Weights of a small sound classifier: norm rmsnorm, muon at rate 0.036.
Rows from block 2 of a small sound classifier, named by matrix and row number. Rows with one number belong to one neuron. Each number is 128 + 32 x the weight over its row's rms, rounded and kept within 0 to 255. All counts start at 0. Numbers have three digits each.
Before each neuron's rows are labels from the 100 clips, of 14976, where the neuron reaches its highest value: "strongest on" is what is common among them. Only what is clearly more common there than usual is listed. The data: strings of digits, spoken by a formant synthesiser in many voices. In brackets: how many of the 100.
# fc1: second MLP up (model.blocks.2.mlp.fc1.weight, 640x160), inputs 80-159
# fc2: second MLP down (model.blocks.2.mlp.fc2.weight, 160x640, transposed), outputs 80-159

strongest on: "eight" (63); "one" (58); number of digits: 5 (50)
fc1.142:104124165115091146156136152102176117136173105107185185147222106127140199177074113122130097125149116142098124115183150086116083194111119144144162142081098166154120147201187123069119133120157145127098179078167145177116126139135115111146124134
fc2.142:103104093085180082120168093083132131146104111134100115141148132145144111177160098154089105087158192116151137111071124121190101179110174178155111104126162099088176097141078161126178119183119129122114182160131129125146136131116151071067144111

strongest on: number of digits: 5 (48); first digit: five (27)
fc1.477:171093159123176085103133141147133135062122084153126107070058152118124145068144106119103130161132163087162107176159165134070153190111149084110112123089094101178094102166090136106148103119107115134126111093113142222141106103099108153124124101
fc2.477:132164082106071140074076100133147167148097167088153154198143099127129180138088125166111102109155118180089148140156110121127153131130104183161138132155171127160128062110126117119059109173120147106082165088071120081109169124165154092136114170

strongest on: number of digits: 5 (52)
fc1.30:092135151086161103157141138088130100145086110135180132125174121168112142164105076063121088097104148135084158105120166171144078177139112169177138124042097149174073095177115125093142169155133135107150140096117150119143147119158107070111082170
fc2.30:183132125124099151134096102095116104105162103121120085135208101142163141115169132139131136123125112130119128188168086156148179162131119094129126140170124124118146180141143074104102073134079150191129157198142118206151121164119136129112125102

strongest on: "one" (56); number of digits: 5 (49); first digit: eight (28)
fc1.202:102160169092135129113112125168089143126134124089118160067096134149150156152090128120090149129129096189139147117146153222094177110177118158163124121146133127073059131082103120168157225069186097116160127123112129191130176114134105111113116143
fc2.202:162108085122099118162082122192132170142137131152176105089107146082132126137147081064190091148098160113193043131152153086161103064124197106108099178112125140162107094131105119058099107170148146157089101196172129139126086130099173136094172100

strongest on: "two" (60); "eight" (53); number of digits: 5 (42)
fc1.6:153149151063135093114133118145135165190151063118046142059102113112134088108065142176081185094106090051106148116141098111102156142150106103172157171159136128129109062141124158154145120163088172111198109119106165082120107087148112186164116102
fc2.6:091093111127094096179123095160120132116108141116181202222162123138178079114139151167130138179124149130098122147125175097128153128143166108089131169100110152132159082100171090087196109145149146091095114098087126163127092134125076141170179157

strongest on: "two" (69); number of digits: 5 (64); first digit: two (51)
fc1.78:195109132146155150084095151144094137113151170130119126157130093189132116136102130128099105076140141094108108098149117179109125147099114120179164079096077066167116135102098140153136055146054113187141106119063144105119178154119109141179114127
fc2.78:078126136122092134152154079098175099157125083084127145113158111082161149134112128158116117110106134144065143160165118106165142102146197122117114133113161191069195140188159146064172166105155170079126191125190138116119100070120101109123131127

strongest on: "one" (61); number of digits: 5 (54)
fc1.499:160176138137144102157085167166120161135152114106053119121137092097110154143088115143125098062152121098089161099095179113137094121085124166113151100153136163145113112114138156093122112130100107161124212131078227126114107101141065121070106128
fc2.499:157127164092126155121138173092115101107158172152115143127115139151090156135121151138167099147130170098137082115134100073158155137175097136109066104099113163094124118146172119118160152096152127114145172154127088096107139072174155130129118103

strongest on: number of digits: 5 (56)
fc1.328:147104084130113134150134158179132151085108082138134177141156099087127135146130146125085076181173146104180107188231145142111129142127203073112124138092113132161126053137173115165130130128119070107117121089095131165131152127209098116127134122
fc2.328:153129064111159096153133101093115144201098119114132124108078100120146109168104110117064173055092172092091138044105056075119180160129092180152123156157103106119123134128096130136152179158104119111147112099118179064109109107114165122137105056

strongest on: "two" (57); first digit: two (31)
fc1.580:107125093099114090177123074149101103146142138149147128148069048128140102164123155128089079109153100075097183118106126117125133113144172115124175184132120134151108095196181137126092173087110053063128127135197140141146108096090158111118099120
fc2.580:146128127109158133099112154180167176126104131125059118175125164147218129145171103176185159135124139166195116154127153141166124121114131107112115181134130087146126074084039099059161121157133158095179131123127137089128143067114065166145093071

strongest on: reverberation (74); number of digits: 5 (58)
fc1.149:085144118075185070142134171085113149140073121134126184159062133127120153135125129071115174143113154135128116076124084077132100134107151122148136114097129068101064095179139110124184144156084144104096151110092164121089137122138184155137117066
fc2.149:168147145114111114096140134130150141144116141139196061181153152111169165114144119159133136101128110136150125145147129142133161159152170112156156114153123086140112164060141140120102097110164108134180146159130139087144146153147097073114145135

strongest on: "two" (59); number of digits: 5 (44); first digit: two (26)
fc1.140:107136120158142137134180117161134147182117118184109139152106097148152120115139176142168109118156101094143162111179116151176072096158180166194174169146136117128130083187127106131121138150103144132102164106132112110150115102137065142089070093
fc2.140:121156144074088095132080094149166146148136107077138139155172111109124106110130128104072152147108151153045147153185163130093174226072126092121101112162108125109113141150147176122140143107168135123090127156175109160099096115077152152153148083

strongest on: number of digits: 5 (53); "one" (52)
fc1.411:125139169108144118221139118144148059146133089094131121165080170124145083113210163138120078115127134115130202118104167146062083129067165111092158149136120165063099145160214154098187158119161131162118134165177142146118115070126103137134085150
fc2.411:131140129106148112054102114130118123126088133151117096114153127132142184118079127111144147143175149129147095128160114159163161135137119122189124135064138114141144089099064127173042108166115125171162159106048163156097179179192153097099164135

strongest on: reverberation (63); clipping (40)
fc1.23:120108017089114109112117151088116169117083135092094110167120080129158092146105152116181142160135114132156086084149078188117109123113149142161108143154143138141110179148135165174160159126142139079135149070075177145168127125101184183184152165
fc2.23:161108151133071111122119106149116114155169099178166162112162150139175136098154119167079130103152140098107181181144116109085159133134099131113140151137108107130167089163156105085121072156120152188077128185175084123060144138109122035102095112

strongest on: "two" (63)
fc1.287:185093150125179140123154129119099145082157151181111113148129141162126122168099075143127107127128077149154113173122147091121147181126147093123096158155101107101138129123043127059085117120129128189147098142108123101144182072116153128152065111
fc2.287:107108124115132120096129133173093156076099090132063111167103101129178082074124155171099176136129147122143120172130178123134118088140125153109117116079134175124147115165186159105185134171116105120072162060166118115081124148076182096103148178

strongest on: "one" (70); "eight" (53); number of digits: 5 (50)
fc1.132:072171161123113130174095170159170116123122079155104100167126101134164124127203129076189140128089140141148191125087181059136120153148056135133119129111098088100173113093170123034131142154144117117065151065132169151120130142080079154089078159
fc2.132:177104132108157103085190167066153163132148180128183124118139183153101181175075158101052163077134134133108073106148091158103115136084170093094179116147147145145100147129135108189132141135129157164197135186126081153160103109199143097135171114

strongest on: number of digits: 5 (82)
fc1.160:198122177016141145133143137166163143126109134124184170131096092150119109122102144063146114161130176143132097135128145220138135112068155102121131149094081080085092127169151099150155086140073166136153156164058114130131098114099126174079115096
fc2.160:143064105156079130129134077147125152157151138163133144097150114121157176101148159225145104110135110092123168145125101029124153142186131137141158195167142152110118139115151164096113117115169132127097113080185124124075185097186110102169157161

strongest on: pink noise (31)
fc1.198:187182099124159153087097114160138122084117151111109121121144172149129118105121117181133120094099085109125183143177194147107124107117100100172143132146118075157168117111062062157100090114110093105135114151079125122153159152118111219107094093
fc2.198:105086150148095101127167114117083129205156099169108115119147109105148166110164112158117137099099152135110049128065093121129077185144177153067093152127133164102089095190149172131137156158139165150169129115163158106098096095132101101148163163

strongest on: "eight" (66); "one" (53); first digit: eight (36)
fc1.308:066119081141192134098160121151144124142135098138143081129085088104101072136105048179145151113125134072146108174062118104160140136065108088132100143065103161098116142087081133067129153137243115129103154087109132026074175090149121109116109185
fc2.308:218132141101128118182135117084153105159135158109157224144130177136168137144112145114124072127085124145111180129147137150112141129120116133128116131105149122118086140127170157142137089149099176177164123175135114146190092161140163168116127120

strongest on: "eight" (67); "one" (59); number of digits: 5 (40)
fc1.489:120136100088040088181113111111126100076143118178153089097203112116127180129144153154077068121136151188141106087100146132082087151132112111118148129092087125091111176174204110060106090130105090096067131123208117184148052125126150088109131138
fc2.489:183164135161193102098119143095119149086143141117142145149073120121131145172114150195195142066165130081132174148075142068184134142140187190175089100159182164144132072126091118161163163145128178140174144150067125078114169134155117134102109148

strongest on: "eight" (69); "three" (55); number of digits: 5 (43)
fc1.329:169112123164100102151126138159117178134106141129131157213152103188167125095111167149144110141110140079065139114043150083112153108155099123123129150186069141196135154088133140116082137101199160182101114136160106177087120140074113148184177167
fc2.329:155146160152177127121176142166192113119141138101132081182102113127141129117142123105068142127117096085088111169148102136069086118127068146141169147130171075146063068095071147135139131120152185109092148119120181131138107149174108169082129113

strongest on: "two" (59); last digit: two (44)
fc1.192:087170116151109128158166106133167126094145131101115081117099148130127155071153104150114134083115114127147149123135120171094134171161145120130126119109178157129194136104205157137182143153116140167137114089200146126074143150110074147157157135
fc2.192:190135128100122184079087101144136152121115130142116144091130120184136147137126151138145131140122151165106078130155093138132163077097134149183158124150103148141088165114073134117100080109079081138104144125095140175146151123183205177103095145

strongest on: reverberation (75); number of digits: 5 (70); "nine" (55); first digit: nine (30)
fc1.348:183102108129171142112164134178132108094171157193132122109076107126105175123125177133090124127147147086137136110174034114094155117131187081137117067069066081092141145130127058111112088132062116128152148098125101147085127142101106182127140099
fc2.348:123144111152103076138131155086100115162134078091164089117171179129124148143162064133140104175098119136105094133147113177154148143057125142145164164167072114157106118136104071143118222112144108103103149109155208132118143093082149133131142126

strongest on: "eight" (79); number of digits: 5 (40)
fc1.537:163167142187127144062156093094081141084099124160086157121098085130145095177168145122132071118128138156110143112089090158176147127098098143113099121127157199104150093071177097160157174171121151118199127103178150120156131092130130170087092167
fc2.537:127087135106134112139138151140203133194122164115156058168095162135143144086064125160155183159156097099162160135169126074117117147167178116103165127112112098139102153183074120098138098062149113132109142160091122125127122145112145090172181094

strongest on: reverberation (73); number of digits: 5 (62); "five" (52); first digit: five (31)
fc1.534:166132125146138128098149054112117144134061148155090112149109083145139085068153106126085120106165109104092118094181156189082124180082098112148125109084109076107127162130113083087171141147065151164100107108115100129147148055164146144150144098
fc2.534:141173110135109059077104068072134065113102123124175141105193114094127112155037143146100140091160139121077142092129038131168170158128157093184182125145101093124129116126154163142147154153136149080111166172149154128126111106133113100068136154

strongest on: reverberation (82); number of digits: 1 (46); first digit: two (43); last digit: two (38)
fc1.280:130136077097117080073111138080079131122108128174153131125115127166107147078140118164040122096143130106104123107255128135100098205152126107111113101088101120176111106157140171101137134160105176084131105092098095117094143112110154091197069121
fc2.280:138160130069101104135127135126187169146074144069152153135156114126185107138114135120150149081095161111119204192122063102129161052075172101174168140131104116156126145142108089148116092099144101162097163113117120170134111128077137176078159120

strongest on: reverberation (74)
fc1.19:120129149082107129174124114124164135117113144081099178132139149116105117128131135177119088088166168119175145141178140141192138062145112157113160185180176086127107111119161044118181133208112104084173187185106092113113103081101124111171089140
fc2.19:161099176152157096152155150164140065147166141160150089119123108141119121089144106146118147165096081148101155095062112086035143197101120147154094121120114161126126110124116177105107131043141165163116070095191165148092128134146140182093106099

strongest on: "eight" (57)
fc1.15:114099134189126163157181109150117124074142129145121142134166150125150124107126123167184138165107117109070115176128080114138186054086084108104124173158111198145105118073067174122111083126149141138101121116155077081138075116102081127158128183
fc2.15:136169107107111130148113166172179191155134100132152102091162117129141155085113105111148153134128176109159191141086108111093086144154131095135117170067113102144144166210204212075067124165148110134087159142117122165173078162135138119094145121

strongest on: "eight" (59); first digit: eight (27)
fc1.57:106114190166096113163070132123130144130113158128074112117147159165193180151093141104108137101148186135122099139101110108140212101162099099095147198129125133126108118132081205182111167086164149122123145104156113103102105150115105118112138119
fc2.57:173141134136129121145122152166175158129141111165172135098098129092128135103116116110155116114109081171154187123133198106109066174117188132139129049140096086074128127084179116118153151136146092182114094186127126152131135123118154133131137140

strongest on: number of digits: 5 (50); mains hum (47)
fc1.64:144143112122159112149152203160148166158151135148115175138149114164094110129173143131111114142132144114113138172189171187103120136102148073145138127083084050139122162066115071095095135137078134153098126076111109105144132147191092158094100086
fc2.64:128148147136111092126130052112113136103147105181171068093111161093155176106025108149123135108120102101091146085139089107104109115121115143120125109144091145138142033141137138152134227063116089060194129077151154138065139077136172142165170105

strongest on: number of digits: 5 (52)
fc1.355:133165152089086122139114145138151112098144105152151113128181102086142190158097116121156028105129159117181098090076140033134062168176108143166156129127119104157100136171130075141113091065083083106109137146146149133134118150074139126129101105
fc2.355:160158139174145153120084108114118200127121087139136124134118125192141112103089176125080174112157076123048156120148151100166167105073083097076088163175168146089116138119162185159108172144135159112170141174131089100102161093182176081134127161

strongest on: pink noise (29)
fc1.423:127079107135203151120137125088122109182134129105159090085089096129084106139090156108179175068167093081109137119100124164149159142122122086125104127095092132132188179073142150154096144130164121157103115101164134151114051064069115097139117166
fc2.423:101157134089096122151148176164148150103098116136152175157120139119134087107166048184116113175143109161113142046117179134150082122140217171151110090098171147072056095122108130108180126086134184119176162121128186160151141175141157172113111080